{
  "train_examples": 78125,
  "win_length": 512,
  "arch": "transformer",
  "head_dim": 64,
  "bias": "all",
  "max_precond_dim": 1024,
  "adamw_lr_other_params": 0.0016
}
Rows from block 5 of a small multi-label audio tagger, named by matrix and row number. Rows with one number belong to one neuron. Each number is 200 + 20 x the weight over its row's rms, rounded and kept within 0 to 999. All counts start at 0.
After each neuron's rows are labels from the 100 clips, of 14976, where the neuron reaches its highest value: "lies over" is the class under the peak; "top examples" is what is common among them. Only what is clearly more common there than usual is listed. The data: single English command words and digits, spoken by a formant synthesiser in many voices. In brackets: how many of the 100, against the usual share in percent.
# fc1: MLP up (model.blocks.5.mlp.fc1.weight, 480x160), inputs 0-79
# fc2: MLP down (model.blocks.5.mlp.fc2.weight, 160x480, transposed), outputs 0-79

fc1.120,208,242,198,187,177,204,195,211,207,189,198,206,231,183,203,184,190,193,205,184,195,257,212,175,199,201,212,212,185,242,220,189,198,235,172,207,201,199,214,200,205,181,204,195,161,192,188,187,172,192,250,196,199,211,232,187,175,246,177,240,180,192,197,178,169,177,204,168,182,213,199,225,216,178,214,207,210,184,205,206
fc2.120,206,186,223,181,240,236,192,192,173,170,204,207,193,214,233,180,209,178,205,224,215,220,201,214,198,191,203,189,217,208,205,215,212,177,215,200,187,193,198,184,195,212,147,206,183,201,202,185,187,214,243,206,207,198,241,197,176,217,171,236,205,185,224,207,187,190,191,239,222,196,214,178,199,218,203,220,213,205,205,226
lies over: /t/ (80 vs 2.8)
top examples: /t/ (80 vs 22.2); /ɑ/ (49 vs 12.7); word: stop (30 vs 2.1); word: timer (28 vs 2.1)

fc1.254,188,197,201,182,206,222,190,168,192,199,255,214,186,199,228,204,214,218,200,211,205,202,171,221,185,157,195,229,212,206,224,165,205,167,201,211,178,202,194,216,202,214,223,223,199,211,223,245,220,168,239,206,178,187,173,206,197,198,198,182,235,235,204,216,206,213,195,183,211,186,200,180,177,197,198,208,168,226,217,204
fc2.254,269,190,203,195,194,205,227,178,216,200,198,199,163,219,191,188,206,163,188,227,170,216,149,206,175,217,162,172,196,204,191,212,179,179,210,174,211,195,199,238,208,195,166,220,198,204,196,184,217,227,182,240,188,192,207,196,195,176,204,192,180,205,178,203,203,216,202,193,231,207,180,184,170,221,191,211,198,210,187,176
lies over: /ɹ/ (97 vs 1.1)
top examples: /ɹ/ (99 vs 16.2); voice: child-like voice (89 vs 25.7); /i/ (60 vs 4.2); word: repeat (31 vs 2)

fc1.433,200,199,178,193,218,211,195,236,212,204,183,208,155,235,173,210,211,195,224,197,232,163,208,237,208,219,200,198,181,198,217,192,223,198,189,203,209,207,196,217,190,178,194,194,159,182,218,170,191,194,200,158,233,195,198,210,202,199,174,198,202,210,208,187,207,225,216,197,145,206,201,212,203,184,201,181,188,185,200,208
fc2.433,214,196,171,217,202,183,207,234,186,189,196,196,174,205,190,229,175,224,217,263,200,215,167,193,183,218,189,214,174,218,198,185,178,226,233,194,201,226,205,215,227,216,193,230,228,207,184,213,190,190,206,204,201,181,198,204,226,189,184,213,217,222,191,160,210,165,162,225,206,217,214,200,182,173,227,230,192,189,193,199
lies over: /t/ (32 vs 2.8)
top examples: voice: child-like voice (59 vs 25.7)

fc1.367,192,183,211,201,174,206,215,161,195,220,217,224,177,190,231,184,162,191,196,172,185,216,200,206,218,234,222,160,198,200,182,221,181,192,172,217,166,183,160,206,182,170,210,232,179,224,191,179,175,219,228,183,202,195,155,197,182,261,196,184,197,206,197,168,205,144,177,191,220,203,220,211,195,198,200,191,201,184,207,206
fc2.367,235,212,211,196,228,220,206,217,194,170,182,151,180,217,184,249,217,197,195,211,232,226,187,197,176,256,204,212,202,219,199,200,193,211,219,197,227,208,181,191,176,163,181,196,178,165,187,220,162,191,230,235,189,223,196,199,234,216,170,168,213,190,194,196,221,192,215,197,200,179,202,199,239,161,192,179,175,217,204,195
lies over: /ɑ/ (32 vs 2.5)
top examples: reverberation (77 vs 34.6); voice: child-like voice (75 vs 25.7); /ɑ/ (44 vs 12.7); /aɪ/ (29 vs 9.8)

fc1.61,193,208,177,165,205,216,200,208,232,201,182,181,223,219,202,239,231,229,185,202,193,214,220,200,226,237,198,194,218,239,220,210,175,155,199,252,181,223,182,217,171,161,199,227,193,185,205,171,173,206,194,181,179,162,200,201,245,186,182,211,208,201,204,190,228,205,226,186,206,178,222,190,197,190,227,178,188,173,189,190
fc2.61,250,212,194,204,187,191,189,181,184,222,193,188,188,160,174,181,205,203,202,222,210,199,199,198,195,185,210,148,237,196,175,216,195,205,181,165,195,170,211,203,180,156,216,239,192,174,197,188,213,203,171,186,162,209,208,239,187,214,213,204,194,169,172,207,217,218,219,206,216,241,194,220,204,237,188,187,182,239,208,212
lies over: silence (97 vs 57)
top examples: reverberation (63 vs 34.6)

fc1.279,188,198,190,240,220,178,177,172,214,209,176,233,184,214,176,195,181,193,181,181,202,213,233,182,222,188,219,186,212,208,186,193,192,226,205,221,217,175,225,215,185,201,201,207,212,204,196,175,201,199,204,227,186,153,215,183,205,195,189,196,204,177,218,206,226,240,214,197,234,207,232,231,195,176,190,242,189,160,187,172
fc2.279,199,205,159,202,201,223,189,173,259,226,201,222,186,211,195,228,189,189,198,169,181,197,189,204,232,179,192,218,195,242,197,169,227,210,199,205,210,204,195,195,231,200,219,199,175,174,176,223,226,198,164,197,183,186,164,226,227,183,216,203,183,208,201,229,221,225,185,188,181,196,172,194,217,238,212,180,207,199,187,183
lies over: /ɹ/ (75 vs 1.1)
top examples: /ɹ/ (84 vs 16.2); voice: deep voice (57 vs 24.2); mains hum (33 vs 12.7); /i/ (27 vs 4.2)

fc1.305,237,221,207,184,193,192,208,211,196,220,204,213,186,191,174,186,229,201,196,192,183,192,182,214,194,221,222,198,208,204,194,202,230,180,199,214,202,199,186,175,255,166,223,238,224,201,206,207,210,198,195,231,185,234,200,237,212,212,206,227,170,223,249,238,202,161,223,199,197,197,177,219,206,181,186,197,167,193,212,173
fc2.305,199,184,210,215,174,165,154,224,208,211,196,218,196,203,197,205,212,202,204,201,161,199,198,192,173,208,199,213,187,190,154,205,193,192,189,189,180,224,222,217,177,182,236,189,207,213,260,188,179,167,213,173,171,194,242,158,187,229,193,210,166,176,188,214,209,188,171,169,178,190,181,223,213,193,201,200,172,190,240,164
lies over: /k/ (27 vs 2)
top examples: reverberation (80 vs 34.6); /t/ (46 vs 22.2); /k/ (45 vs 16); pink noise (41 vs 12.8)

fc1.241,170,179,186,203,197,188,174,226,182,198,203,206,251,214,213,176,184,191,202,190,154,190,162,190,216,228,176,206,189,197,165,170,217,167,159,217,177,227,177,165,203,159,216,232,219,194,230,200,233,215,179,216,211,219,210,191,177,200,207,189,196,184,214,177,222,232,176,230,202,199,188,179,216,177,185,212,198,205,195,178
fc2.241,161,208,165,196,204,162,211,201,177,208,177,192,175,216,181,204,186,202,219,206,187,230,229,146,202,251,223,184,253,201,222,207,191,201,194,184,206,216,195,194,210,194,156,194,199,205,229,199,217,178,168,198,200,215,225,209,209,163,191,219,198,185,178,192,191,206,174,223,226,229,207,229,210,189,206,204,183,215,155,205
lies over: /z/ (25 vs 0.6)
top examples: breathy voice (64 vs 26.1); /z/ (44 vs 7.9); /ɪ/ (38 vs 8.2); /u/ (33 vs 6.2)

fc1.39,194,213,209,196,214,198,171,162,195,200,201,219,196,232,223,222,185,173,203,190,256,194,180,184,185,208,203,199,179,202,214,190,202,197,195,190,195,222,179,225,193,214,226,208,205,194,242,221,199,183,187,171,216,206,215,224,175,226,169,160,176,197,195,186,215,220,189,214,194,188,196,207,239,241,181,222,186,157,191,210
fc2.39,249,177,192,199,191,210,188,197,180,194,209,209,209,200,180,194,212,221,181,184,168,228,201,204,181,171,212,186,202,225,214,198,167,193,225,202,204,195,221,166,199,202,209,197,205,184,199,186,186,196,225,224,196,164,223,173,215,205,198,219,176,198,188,245,201,211,222,148,196,211,194,174,210,183,188,226,194,191,229,148
lies over: /ɹ/ (58 vs 1.1)
top examples: /ɹ/ (68 vs 16.2); /t/ (53 vs 22.2); /ɪ/ (32 vs 8.2); /i/ (29 vs 4.2)

fc1.107,195,198,218,191,213,182,187,211,198,177,193,179,199,216,236,211,218,188,237,198,194,169,209,200,201,192,181,184,208,219,217,184,217,172,189,173,200,203,212,227,220,202,179,189,202,216,208,177,177,200,184,209,197,191,213,200,145,210,244,223,186,199,222,215,166,172,168,161,193,176,219,192,197,211,203,261,203,210,186,177
fc2.107,199,188,188,221,217,198,213,218,186,204,225,218,215,176,177,188,208,227,228,237,197,214,203,199,233,173,172,217,245,176,208,209,207,147,224,202,205,201,194,226,187,224,171,190,198,187,200,203,214,195,209,184,213,202,194,209,226,171,205,180,196,163,185,217,241,209,227,190,248,183,219,170,214,207,207,179,215,221,196,231
lies over: /k/ (65 vs 2); /æ/ (28 vs 1.2)
top examples: /k/ (95 vs 16); /l/ (76 vs 27.8); /æ/ (69 vs 6); /ə/ (50 vs 9.8)

fc1.246,202,205,226,202,208,211,210,216,198,250,203,208,195,195,264,170,184,198,240,216,187,222,177,190,233,219,209,201,206,140,192,201,215,203,184,188,225,231,173,183,146,197,241,202,191,204,197,222,213,179,206,196,169,201,178,171,186,209,139,222,198,219,197,197,181,202,189,212,198,211,210,200,203,172,193,189,186,198,231,213
fc2.246,195,200,217,205,195,199,180,226,185,218,147,215,210,231,186,159,182,209,182,187,200,207,221,200,222,215,186,210,228,228,228,227,189,183,197,223,201,214,247,217,180,235,181,196,184,215,203,198,230,209,202,199,225,182,187,227,215,207,228,208,230,192,180,186,189,211,175,181,188,209,216,183,211,186,228,191,226,189,179,234
lies over: silence (88 vs 57)
top examples: reverberation (73 vs 34.6); /oʊ/ (43 vs 16); whispered (42 vs 5); clipping (28 vs 8.2)

fc1.201,189,166,208,181,184,176,211,209,179,234,212,201,168,188,195,205,209,192,218,173,198,203,210,196,203,170,207,184,192,193,210,219,221,186,207,191,231,199,172,211,184,193,161,184,177,229,226,168,222,234,199,201,214,223,213,163,178,218,177,225,215,189,158,191,206,175,174,205,210,195,186,174,189,190,190,204,199,211,208,235
fc2.201,220,211,180,181,197,186,233,218,201,199,199,210,199,230,229,228,198,164,194,185,202,191,206,175,160,189,209,193,214,227,179,192,208,226,186,215,192,205,183,150,196,188,183,205,230,204,168,203,209,194,209,229,213,201,207,183,198,209,223,190,214,228,198,199,181,233,206,203,180,191,189,180,217,190,222,200,228,242,209,199
lies over: /ɑ/ (40 vs 2.5); /æ/ (36 vs 1.2)
top examples: clipping (43 vs 8.2); /ɑ/ (40 vs 12.7); /k/ (38 vs 16); /æ/ (37 vs 6)

fc1.291,209,230,221,207,181,213,171,175,211,165,218,185,184,208,217,191,224,203,212,173,204,190,180,221,211,207,232,222,223,181,175,200,181,180,230,228,216,203,196,214,231,194,178,213,190,182,209,219,190,203,227,192,156,227,191,201,183,192,177,236,188,197,200,198,184,224,211,197,239,211,168,223,175,176,203,214,235,216,183,221
fc2.291,226,221,208,195,199,190,185,208,184,207,215,204,192,197,208,224,173,221,199,217,185,163,240,219,201,234,198,199,174,219,212,195,215,214,166,176,178,179,204,193,219,208,200,220,192,211,177,203,207,199,200,191,164,230,164,209,241,234,216,212,193,195,162,196,199,205,217,195,144,207,227,208,150,206,192,183,204,197,172,232
lies over: /ɑ/ (50 vs 2.5); /ɔ/ (25 vs 1.9)
top examples: /ɑ/ (63 vs 12.7); rumble (40 vs 12.4); /ɔ/ (37 vs 9.9); pink noise (30 vs 12.8)

fc1.12,181,179,199,187,191,200,204,193,207,197,205,213,184,175,202,163,200,213,218,223,222,230,180,195,217,194,161,209,191,235,162,219,221,209,199,240,211,208,189,238,225,184,233,210,218,223,231,229,181,183,224,198,195,202,185,196,194,167,191,206,207,189,191,219,177,205,223,174,191,184,178,236,198,183,218,190,209,198,186,190
fc2.12,174,205,167,177,202,214,208,195,217,205,194,227,217,194,193,207,213,193,199,186,166,165,171,205,213,198,237,209,230,200,209,210,218,215,212,202,245,150,186,200,145,233,204,184,235,189,218,172,161,206,223,174,210,198,177,201,197,180,195,190,198,209,172,247,190,214,179,182,191,192,205,207,231,210,194,227,200,219,211,183
lies over: silence (93 vs 57)
top examples: pink noise (47 vs 12.8); thin (high-pass) (35 vs 11.9); /ɔ/ (26 vs 9.9)

fc1.207,156,199,185,228,209,217,208,240,198,204,178,175,181,221,196,234,194,196,216,197,189,195,200,232,178,178,193,203,224,176,188,226,204,199,203,206,243,190,217,215,180,207,221,212,188,216,210,179,218,210,232,201,172,205,196,165,183,223,210,209,197,176,183,209,210,212,254,204,192,189,180,198,200,188,159,170,159,202,185,235
fc2.207,186,232,192,225,182,198,194,194,190,184,195,188,212,199,196,163,200,207,198,202,221,191,233,173,215,173,240,217,207,189,226,207,193,172,199,201,207,218,208,197,177,210,220,200,179,210,202,216,202,197,229,204,190,167,197,177,239,195,202,188,187,167,229,197,175,192,229,174,199,198,195,208,197,219,209,206,179,167,195,196
lies over: /z/ (30 vs 0.6)
top examples: voice: high voice (57 vs 25.2); /z/ (35 vs 7.9)

fc1.157,201,179,181,203,178,195,213,241,172,170,205,190,206,181,190,204,217,189,217,217,184,198,213,221,203,194,199,178,232,199,185,199,215,242,212,195,182,185,207,217,179,215,208,226,193,193,203,210,272,208,258,194,219,211,196,171,214,201,181,239,167,242,220,188,196,205,177,202,218,187,217,245,255,200,208,211,199,196,226,209
fc2.157,164,186,170,217,221,222,226,230,179,194,164,215,208,176,230,166,197,199,193,175,221,204,215,193,199,165,173,184,193,206,250,230,217,211,193,191,209,191,201,169,199,247,191,180,227,212,214,209,212,208,185,191,167,219,168,217,181,175,178,203,215,229,188,178,180,181,207,195,221,161,181,203,234,186,198,178,190,202,170,210
lies over: /t/ (27 vs 2.8)
top examples: /ɝ/ (36 vs 16.1); clipping (27 vs 8.2)

fc1.422,167,216,213,207,206,201,215,176,214,244,172,188,210,207,175,233,163,167,211,201,182,200,222,203,181,180,196,171,217,207,184,193,214,210,209,201,234,211,244,224,172,187,221,194,184,177,249,196,185,168,203,212,223,192,191,227,214,225,206,212,191,184,196,165,210,208,175,182,182,194,211,208,188,191,188,205,184,186,196,208
fc2.422,186,202,211,267,227,226,202,176,209,198,247,213,197,195,220,181,212,173,208,208,206,205,260,201,205,212,194,172,195,191,193,194,222,177,188,212,193,204,193,185,242,159,206,217,204,197,181,203,202,192,165,173,200,199,205,206,208,196,201,226,177,181,190,173,235,177,185,241,238,219,165,141,191,200,195,175,231,203,192,189
lies over: silence (92 vs 57)
top examples: thin (high-pass) (75 vs 11.9); pink noise (52 vs 12.8); white noise (40 vs 12.7)

fc1.310,177,189,201,205,220,207,168,177,170,177,226,180,196,188,225,224,195,168,197,201,193,179,224,216,211,207,168,216,210,214,220,182,207,189,189,206,191,186,188,231,215,167,238,198,202,213,214,209,187,218,230,196,201,207,196,184,149,152,229,199,233,215,176,186,225,225,201,184,233,218,181,221,175,174,180,201,202,203,210,187
fc2.310,223,186,184,199,248,203,187,207,203,197,177,189,192,209,188,165,209,210,215,182,174,187,233,193,161,208,181,192,192,257,194,184,202,192,202,210,237,193,190,205,198,208,178,201,183,189,205,218,209,221,171,226,177,181,191,181,159,198,182,222,186,227,201,189,220,201,235,183,209,202,184,218,199,197,178,221,185,171,204,161
lies over: /ɹ/ (82 vs 1.1)
top examples: /ɹ/ (95 vs 16.2); /ɑ/ (58 vs 12.7); /m/ (34 vs 10.6); /ə/ (33 vs 9.8)

fc1.140,186,203,178,206,184,215,177,193,201,218,176,175,189,168,207,208,218,179,215,196,209,222,208,218,159,225,180,200,228,203,181,206,201,180,200,233,198,177,213,199,218,168,196,196,196,190,195,239,197,208,212,192,224,200,181,207,213,172,179,187,172,227,187,183,214,199,177,197,171,160,189,219,202,222,229,220,174,209,225,213
fc2.140,210,204,199,192,170,214,217,213,207,225,167,199,209,188,163,217,194,234,173,219,209,194,206,187,220,174,185,215,168,208,162,244,193,195,212,230,209,204,193,218,191,189,183,203,227,215,216,165,214,197,192,184,205,192,216,213,209,179,200,234,208,237,198,195,193,195,223,205,193,208,205,219,164,202,195,202,175,222,175,195
lies over: /p/ (40 vs 2.1)
top examples: /p/ (47 vs 17.6)

fc1.276,225,204,219,187,188,178,199,182,214,219,201,224,193,215,172,183,205,229,186,234,190,212,182,200,199,197,217,233,187,222,186,183,188,206,205,203,177,223,185,180,183,185,210,233,204,194,211,222,207,230,219,182,207,199,228,181,258,225,169,226,214,185,187,191,218,168,237,207,219,150,174,175,203,190,214,197,220,187,187,223
fc2.276,222,206,211,208,163,181,185,178,234,207,170,196,190,198,211,203,224,213,217,204,197,219,168,191,221,214,220,175,216,190,175,207,190,196,191,208,169,203,203,202,190,190,246,169,198,207,212,198,196,198,230,209,194,161,230,175,209,188,195,197,212,158,226,238,208,177,215,190,217,184,200,210,212,202,199,210,213,167,208,195
lies over: /t/ (28 vs 2.8)
top examples: reverberation (89 vs 34.6); /t/ (59 vs 22.2); /p/ (44 vs 17.6)

fc1.475,189,206,174,250,188,236,218,191,193,189,210,181,200,208,208,158,220,212,213,200,181,206,216,182,233,201,230,238,185,198,204,192,183,212,213,195,190,204,203,219,194,172,178,233,203,215,225,179,204,197,246,192,165,225,186,205,160,177,174,230,177,165,180,199,206,204,217,174,226,195,204,174,223,213,179,182,179,181,201,214
fc2.475,171,187,239,161,189,172,220,185,170,209,199,160,223,224,190,232,177,188,213,184,191,183,196,218,200,209,196,133,203,216,229,184,195,204,190,203,199,184,212,218,198,207,225,174,199,190,190,195,201,186,201,214,188,215,215,200,198,208,176,191,219,192,208,191,217,178,198,218,209,187,211,189,172,187,207,196,214,256,196,208
lies over: /z/ (30 vs 0.6)
top examples: voice: deep voice (67 vs 24.2); /z/ (40 vs 7.9); clipping (31 vs 8.2); /ɔ/ (27 vs 9.9)

fc1.444,194,185,245,185,184,193,219,211,141,194,196,190,191,218,217,204,205,180,188,212,175,176,171,175,188,175,180,183,223,216,168,196,213,194,198,220,171,206,178,194,190,177,170,202,215,199,188,193,218,217,219,188,229,168,194,183,174,177,206,218,239,193,200,216,213,223,164,175,207,194,178,187,232,217,184,231,166,176,207,195
fc2.444,255,202,223,174,191,181,174,202,202,187,185,220,185,182,227,200,199,236,225,190,208,205,216,213,191,206,163,149,195,215,195,183,228,186,225,187,214,179,163,189,183,185,217,215,203,213,192,202,210,206,166,207,198,230,191,178,209,156,224,208,167,164,189,173,218,220,184,197,219,215,185,184,173,198,216,192,195,195,216,185
lies over: /ɹ/ (75 vs 1.1)
top examples: /ɹ/ (77 vs 16.2); /t/ (52 vs 22.2); /ɪ/ (47 vs 8.2); rumble (34 vs 12.4)

fc1.51,204,220,210,192,174,166,215,217,155,174,202,204,194,214,201,246,195,196,206,173,204,200,200,204,183,213,250,168,209,192,226,203,202,206,187,189,222,183,190,220,192,235,205,196,213,185,208,225,207,223,221,189,223,203,178,164,214,184,175,200,190,188,233,200,209,191,205,203,246,203,202,203,179,219,216,216,177,196,169,158
fc2.51,211,170,166,218,172,177,189,178,269,189,205,222,167,211,174,193,204,203,192,182,217,186,205,212,184,167,202,181,174,196,217,175,216,210,181,215,203,237,214,185,207,225,197,181,204,209,185,198,234,236,218,189,188,196,184,201,215,201,199,213,243,256,193,196,198,182,214,198,218,239,192,212,171,229,221,178,195,217,207,197
lies over: /ɑ/ (74 vs 2.5)
top examples: /ɑ/ (79 vs 12.7); voice: child-like voice (56 vs 25.7); rumble (29 vs 12.4); word: stop (25 vs 2.1)

fc1.338,210,244,189,176,206,169,216,214,218,156,233,200,210,190,211,195,198,176,166,188,207,181,198,219,218,173,192,176,195,224,174,196,215,224,224,218,159,201,170,218,183,193,217,208,185,199,198,188,183,211,194,184,258,170,218,196,193,224,186,189,182,186,187,187,187,211,229,203,230,217,203,191,228,215,198,185,197,194,215,236
fc2.338,202,194,204,202,192,190,215,216,215,209,208,226,218,207,185,175,170,192,199,167,199,175,223,187,193,189,193,162,217,209,195,211,183,197,214,198,203,205,227,177,195,218,227,216,212,188,194,186,195,204,175,226,192,217,200,196,176,207,213,193,180,181,159,208,157,193,194,188,162,214,233,168,205,200,207,225,207,190,169,237
lies over: silence (93 vs 57)
top examples: quiet level (62 vs 29.2); white noise (56 vs 12.7); muffled (low-pass) (44 vs 12.3); pink noise (44 vs 12.8)

fc1.105,184,212,208,170,207,264,213,212,219,174,213,193,193,178,213,214,162,172,182,201,221,185,218,199,190,203,217,193,181,177,212,210,223,189,189,228,197,156,183,217,184,221,195,191,171,217,172,165,219,173,227,219,212,176,180,208,178,240,178,204,171,208,217,186,207,210,223,192,214,206,192,234,247,186,240,222,165,198,229,203
fc2.105,179,210,215,162,218,224,203,189,222,163,232,183,216,210,213,208,199,188,214,186,197,215,217,211,225,225,223,182,244,205,175,181,220,171,202,215,170,181,180,194,188,184,170,214,175,196,217,234,181,244,223,214,195,223,233,212,194,224,206,221,198,165,180,211,161,193,174,197,228,195,213,198,214,211,198,244,207,192,177,220
lies over: /t/ (34 vs 2.8)
top examples: pink noise (81 vs 12.8); /ɑ/ (40 vs 12.7); /m/ (30 vs 10.6); /aɪ/ (27 vs 9.8)

fc1.392,235,206,190,215,235,173,186,218,226,189,178,183,207,199,238,191,204,186,235,210,174,227,200,178,227,222,194,164,185,205,232,193,223,247,189,211,183,180,220,224,180,219,185,182,191,212,210,229,221,212,176,208,209,191,204,212,219,190,189,238,198,179,177,233,182,197,216,158,181,173,186,209,207,239,189,181,197,176,188,175
fc2.392,196,176,196,215,208,242,191,226,211,219,178,201,211,191,185,223,188,186,203,196,237,199,184,219,246,197,193,219,228,209,208,230,172,237,219,212,179,228,208,197,196,209,220,199,240,208,199,181,232,222,223,217,193,205,245,163,238,201,204,182,213,220,190,178,175,206,210,199,207,216,209,195,194,175,179,195,200,199,201,202
lies over: silence (88 vs 57)
top examples: rumble (68 vs 12.4); thin (high-pass) (51 vs 11.9); /t/ (47 vs 22.2)

fc1.32,208,204,228,206,163,188,191,159,167,184,183,199,209,204,179,198,176,187,221,196,177,152,212,183,205,205,187,187,228,205,169,179,193,209,198,188,178,226,177,212,224,191,212,210,176,225,214,236,186,192,176,231,172,219,210,196,182,191,174,205,180,214,196,199,199,174,215,183,195,197,207,188,206,201,210,206,187,189,209,167
fc2.32,241,201,190,188,196,197,199,227,201,192,210,188,198,194,236,161,229,204,200,182,172,195,214,238,210,205,204,189,191,218,210,227,179,202,193,201,183,217,224,209,238,220,195,235,214,198,219,192,222,207,228,215,172,201,192,191,217,225,211,220,211,172,159,208,195,155,172,188,231,188,191,216,217,207,211,169,209,173,223,186
lies over: /ɑ/ (28 vs 2.5)
top examples: clipping (90 vs 8.2); whispered (42 vs 5); thin (high-pass) (29 vs 11.9)

fc1.285,212,178,200,202,182,162,195,191,217,177,163,190,229,169,197,180,216,197,203,216,192,194,174,266,199,215,193,216,216,217,199,195,220,233,163,223,206,195,170,191,176,175,178,216,229,213,202,195,173,172,194,200,209,187,202,218,219,194,173,205,162,230,200,209,229,200,191,230,187,165,168,193,186,208,207,206,212,231,206,188
fc2.285,212,203,177,192,221,230,220,216,211,206,201,206,183,191,188,206,227,184,188,170,220,217,215,212,195,202,178,194,193,194,164,189,178,228,199,200,192,209,218,170,193,179,193,174,217,174,170,171,215,205,239,175,218,196,202,229,201,220,205,209,204,209,199,188,196,201,187,204,210,207,204,213,177,200,217,228,203,203,191,232
lies over: /p/ (56 vs 2.1)
top examples: /p/ (63 vs 17.6)

fc1.421,171,200,193,197,213,182,193,192,188,201,201,187,173,209,190,232,197,214,215,187,207,196,199,220,217,183,203,232,199,189,194,184,208,187,199,239,197,194,218,163,219,199,206,178,224,196,201,176,190,188,251,167,258,165,168,213,177,213,211,207,216,188,205,189,204,166,223,217,231,216,211,233,224,210,205,185,200,228,177,213
fc2.421,232,200,201,214,240,206,179,221,227,177,210,206,215,203,217,226,171,196,177,191,207,179,196,166,202,215,244,188,174,214,204,214,176,170,184,195,221,202,188,235,246,227,191,188,214,204,191,220,201,183,170,224,161,194,215,193,193,203,182,219,248,195,200,213,198,206,188,212,184,204,174,209,216,208,202,162,238,173,174,210
lies over: /p/ (36 vs 2.1)
top examples: /t/ (45 vs 22.2); /p/ (43 vs 17.6); rumble (38 vs 12.4)

fc1.275,168,171,234,179,179,198,215,190,210,208,190,198,221,211,179,221,215,209,224,178,190,175,211,224,185,177,212,220,214,200,205,171,183,189,197,203,213,221,216,204,176,183,157,226,179,198,179,173,210,178,187,197,193,243,213,193,221,230,212,201,196,193,210,218,193,170,167,216,181,220,197,176,191,186,185,229,182,188,205,188
fc2.275,192,177,220,205,219,179,198,207,198,185,190,210,230,200,186,222,227,231,184,167,216,224,155,193,220,188,189,178,193,204,187,179,175,202,182,197,219,200,212,216,191,237,209,205,204,229,234,210,207,234,195,210,214,209,169,196,198,228,177,199,213,199,189,230,214,212,194,218,209,185,187,199,210,187,219,213,176,245,225,209
lies over: /z/ (38 vs 0.6); /ɪ/ (27 vs 0.9)
top examples: /k/ (67 vs 16); /ɪ/ (59 vs 8.2); /z/ (58 vs 7.9); /j/ (38 vs 6.2)

fc1.40,185,205,201,188,191,195,211,223,198,169,196,210,194,193,201,180,203,170,218,149,213,184,181,197,235,171,211,180,202,195,189,224,189,193,176,189,224,224,228,200,191,208,194,202,174,178,219,202,214,225,219,185,199,208,223,207,221,189,179,181,217,168,234,203,197,220,188,205,195,181,239,188,202,153,210,224,194,183,224,211
fc2.40,199,168,222,204,191,199,208,227,220,205,190,219,191,186,193,181,165,221,247,187,165,215,179,199,210,229,212,194,167,232,146,217,206,208,195,225,197,191,172,214,181,199,194,171,210,217,171,194,192,167,197,202,204,215,201,227,181,185,204,168,176,193,166,179,177,202,184,158,190,206,204,205,215,171,212,241,231,185,187,218
lies over: /ɑ/ (28 vs 2.5)
top examples: thin (high-pass) (64 vs 11.9); rumble (33 vs 12.4); /ɑ/ (33 vs 12.7); /ɔ/ (25 vs 9.9)

fc1.144,189,204,201,193,156,219,212,182,166,174,197,228,188,185,211,193,212,187,197,180,177,213,209,163,212,199,223,207,185,193,157,169,193,193,190,174,209,188,213,215,225,196,186,187,232,191,218,186,201,222,205,202,213,179,150,212,217,205,199,163,200,204,161,197,236,236,195,208,213,192,229,198,183,206,175,191,238,192,206,204
fc2.144,223,181,212,220,176,195,182,250,226,206,183,205,216,186,205,188,198,204,177,150,193,229,177,218,186,197,206,181,193,168,180,231,211,179,213,178,200,223,222,219,159,206,198,216,201,199,198,209,217,200,211,197,208,194,217,180,194,199,170,231,253,208,204,219,176,198,180,209,214,207,199,221,227,184,195,222,238,212,194,222
lies over: /ɑ/ (57 vs 2.5)
top examples: /ɑ/ (59 vs 12.7); thin (high-pass) (36 vs 11.9)

fc1.471,215,227,191,167,223,211,183,206,220,205,220,192,198,224,248,198,170,197,180,195,212,193,203,208,163,221,188,177,190,243,184,219,161,227,206,183,251,207,228,220,186,180,210,254,181,184,208,167,222,201,191,200,228,198,199,172,195,198,217,203,213,170,200,191,211,208,194,186,210,206,200,226,180,213,178,187,210,199,203,184
fc2.471,182,196,204,228,185,200,205,202,216,185,203,185,169,191,198,222,209,224,190,263,197,198,209,188,196,200,240,225,213,164,180,215,229,210,190,242,204,212,198,193,190,198,242,182,180,172,215,219,200,188,203,192,170,190,198,193,209,184,204,163,208,190,208,240,192,192,215,198,189,175,203,188,172,194,201,184,175,197,237,205
lies over: /ɹ/ (31 vs 1.1)
top examples: voice: child-like voice (63 vs 25.7); /ɹ/ (50 vs 16.2); /ɑ/ (39 vs 12.7); /ə/ (28 vs 9.8)

fc1.393,170,208,202,203,241,177,216,216,217,189,184,196,188,200,240,235,205,190,214,192,197,185,218,163,199,186,176,208,201,164,190,226,236,219,227,186,163,194,210,211,192,207,215,242,240,194,215,195,208,205,181,169,189,224,198,202,222,224,202,164,153,211,200,241,247,188,167,203,191,174,200,205,222,223,217,183,190,229,187,189
fc2.393,221,189,181,238,210,185,221,204,224,155,210,212,177,212,209,192,209,247,196,175,181,188,197,160,216,186,190,209,223,187,193,191,214,227,192,173,218,192,229,199,169,234,216,200,200,224,208,246,197,202,231,190,179,207,204,189,185,209,239,241,171,209,196,192,197,221,200,196,204,196,195,241,208,195,203,185,229,213,204,183
lies over: silence (87 vs 57)
top examples: pink noise (76 vs 12.8); /t/ (74 vs 22.2); muffled (low-pass) (40 vs 12.3); /ɪ/ (26 vs 8.2)